From a checkpoint of a small segmentation model.
Model: 14.3M parameters, 48-pixel images, arch unet, norm groupnorm, activation leaky_relu, widths [64, 128, 256, 256].
Training: muon at rate 0.0017, 5200 steps.
Rows from block 8, named by matrix and row number. Each number is 200 + 20 x the weight over its row's rms, rounded and kept within 0 to 999. All counts start at 0. After the name is the row's rms in percent of the matrix's.
# short0: shortcut pointwise conv (model.decb.0.0.short.0.weight, 256x512x1x1, standardized in use), inputs 0-127
short0.236,116,211,181,198,180,172,181,230,228,174,192,170,164,200,179,212,225,205,173,211,190,176,247,218,160,205,188,204,206,211,200,204,216,208,201,183,214,191,185,205,178,182,181,207,215,210,235,168,184,200,210,193,182,214,194,205,253,214,189,218,200,226,161,179,199,204,187,213,211,201,203,193,220,186,217,218,210,174,195,209,218,195,180,213,179,195,213,206,169,188,168,203,199,213,206,166,225,180,220,198,210,209,218,212,215,219,215,205,192,184,214,188,184,202,188,140,220,145,202,221,226,225,189,198,205,221,175,201,166
short0.237,101,177,182,218,215,212,224,233,223,205,203,212,177,214,192,221,170,203,182,219,167,237,252,193,214,191,154,250,193,209,193,182,196,251,173,186,205,180,219,223,227,174,209,215,202,212,164,208,209,217,227,186,228,205,178,175,254,214,236,206,198,194,157,197,192,167,191,198,204,192,220,160,257,199,181,211,156,232,204,206,190,206,212,223,194,210,247,220,218,171,197,215,239,217,186,188,162,213,200,210,210,191,184,214,181,188,168,188,187,186,226,217,188,220,176,182,250,186,234,186,199,230,219,200,209,171,202,217,209
short0.238,114,198,203,158,205,171,195,182,198,240,213,230,176,227,255,211,232,222,223,195,207,188,187,168,205,217,165,222,185,217,181,182,197,210,206,212,210,248,207,188,182,176,182,218,203,205,176,202,180,140,194,200,146,228,201,154,169,196,209,199,194,184,185,183,198,214,183,231,202,214,177,201,216,171,242,234,175,240,215,176,215,226,196,171,214,217,176,178,176,179,162,190,198,173,201,227,184,195,225,207,194,186,221,194,227,219,203,187,218,142,214,205,218,158,185,217,195,231,201,213,203,213,221,214,215,224,197,192,214
short0.239,105,173,220,238,241,209,226,192,197,232,212,200,198,218,238,173,208,200,239,168,207,252,202,157,210,226,240,233,198,225,208,202,194,190,178,184,194,214,206,221,173,187,204,176,263,215,176,198,204,202,214,228,176,181,176,206,218,202,247,201,169,195,214,215,194,220,182,239,208,211,217,180,220,225,159,204,222,223,205,204,194,194,194,169,163,212,185,223,185,222,222,204,184,223,205,183,220,224,182,200,195,187,178,206,184,207,213,199,168,246,231,215,198,182,227,199,220,200,210,197,202,228,192,226,190,202,187,186,199
short0.240,059,207,207,203,212,260,165,184,186,194,201,195,233,189,227,197,224,200,230,233,208,174,190,223,242,176,170,253,239,204,204,185,223,202,203,204,242,214,231,216,214,216,192,223,257,170,199,176,211,194,179,206,254,154,251,159,191,185,224,249,187,154,219,156,174,197,215,234,162,219,219,183,244,166,226,257,157,178,165,188,228,255,197,178,200,156,199,168,156,270,183,203,196,199,240,230,227,196,207,202,187,185,210,197,202,173,239,167,204,189,209,174,242,193,175,188,190,207,189,199,197,218,185,201,128,209,207,195,206
short0.241,097,184,170,177,213,207,171,199,198,210,192,216,194,210,243,234,235,195,185,178,169,193,195,200,169,223,225,168,219,244,173,179,197,205,183,215,216,180,217,204,192,179,217,227,194,136,178,170,197,178,184,187,206,192,202,182,179,210,207,161,209,215,218,181,215,168,189,172,187,223,175,167,203,265,191,185,190,224,241,192,196,168,147,207,207,159,239,188,219,219,171,178,214,190,188,193,175,155,206,217,199,230,207,209,232,223,221,201,212,212,174,221,167,202,178,195,172,205,186,187,196,232,214,147,184,190,222,178,189
short0.242,114,201,210,224,188,225,156,209,174,190,222,242,195,201,220,190,173,193,202,220,160,202,203,170,195,184,167,189,175,185,187,211,183,248,235,178,201,199,223,197,213,198,168,185,208,182,187,194,226,187,217,206,201,204,196,214,212,178,196,188,234,212,220,201,184,207,201,240,148,213,179,224,204,225,156,210,202,201,233,202,185,164,240,184,217,208,197,171,208,191,218,216,211,165,198,161,211,194,208,190,205,206,196,231,218,205,182,204,207,193,193,187,199,226,191,184,184,228,167,225,203,182,199,236,206,187,190,199,178
short0.243,047,191,221,181,164,169,236,171,226,230,219,236,208,194,198,227,179,229,230,165,210,229,230,197,162,218,184,179,197,220,175,196,196,221,194,146,155,210,190,195,179,179,164,211,152,213,239,227,207,218,189,203,198,232,119,243,224,190,197,146,197,167,203,224,182,163,188,206,213,139,210,225,203,222,212,179,166,203,206,134,224,134,241,215,202,183,217,195,215,143,184,217,204,218,185,208,162,157,200,239,184,242,202,216,217,246,171,222,201,217,194,217,167,227,226,228,217,225,176,233,150,151,219,219,238,204,189,218,235
short0.244,101,221,185,183,237,224,178,158,231,211,183,192,161,152,224,211,180,194,226,197,197,195,201,155,192,226,191,173,202,167,245,183,235,205,209,208,216,212,203,184,242,187,203,181,195,209,197,209,175,171,205,158,231,177,199,210,218,146,196,234,171,227,191,210,185,218,140,174,162,167,251,204,234,233,197,183,182,208,205,202,174,204,220,171,198,190,212,178,199,200,196,157,152,178,210,245,189,229,223,188,238,217,207,222,188,197,172,214,208,212,201,196,205,185,168,198,226,192,182,261,171,235,217,254,223,198,230,192,220
short0.245,073,250,189,200,187,223,218,206,220,203,207,189,191,195,214,243,219,200,186,179,228,247,188,218,165,194,167,234,213,166,234,255,218,270,220,164,174,203,205,173,183,166,155,199,191,214,191,196,258,233,183,167,201,197,168,211,212,177,158,184,209,217,214,226,196,211,203,205,184,224,222,173,194,212,194,153,211,206,209,168,245,172,232,205,183,225,219,179,198,211,161,208,199,196,198,239,158,209,204,222,154,182,195,222,205,198,170,167,179,192,210,197,142,190,229,214,220,221,195,231,124,219,236,229,196,189,199,200,238
short0.246,091,138,137,187,188,177,182,188,231,213,193,210,193,173,212,234,218,190,264,214,226,191,238,212,227,246,184,166,192,211,220,231,214,189,181,196,189,237,202,188,224,185,180,196,203,206,206,214,257,208,216,202,251,189,202,200,201,172,190,231,209,226,250,245,232,190,210,173,170,178,206,220,213,185,210,195,249,244,237,173,207,201,247,154,187,181,173,201,197,189,190,210,225,160,186,230,206,225,180,198,215,210,193,196,191,184,194,183,224,208,192,214,159,185,230,188,197,171,222,195,194,185,136,194,186,197,205,212,213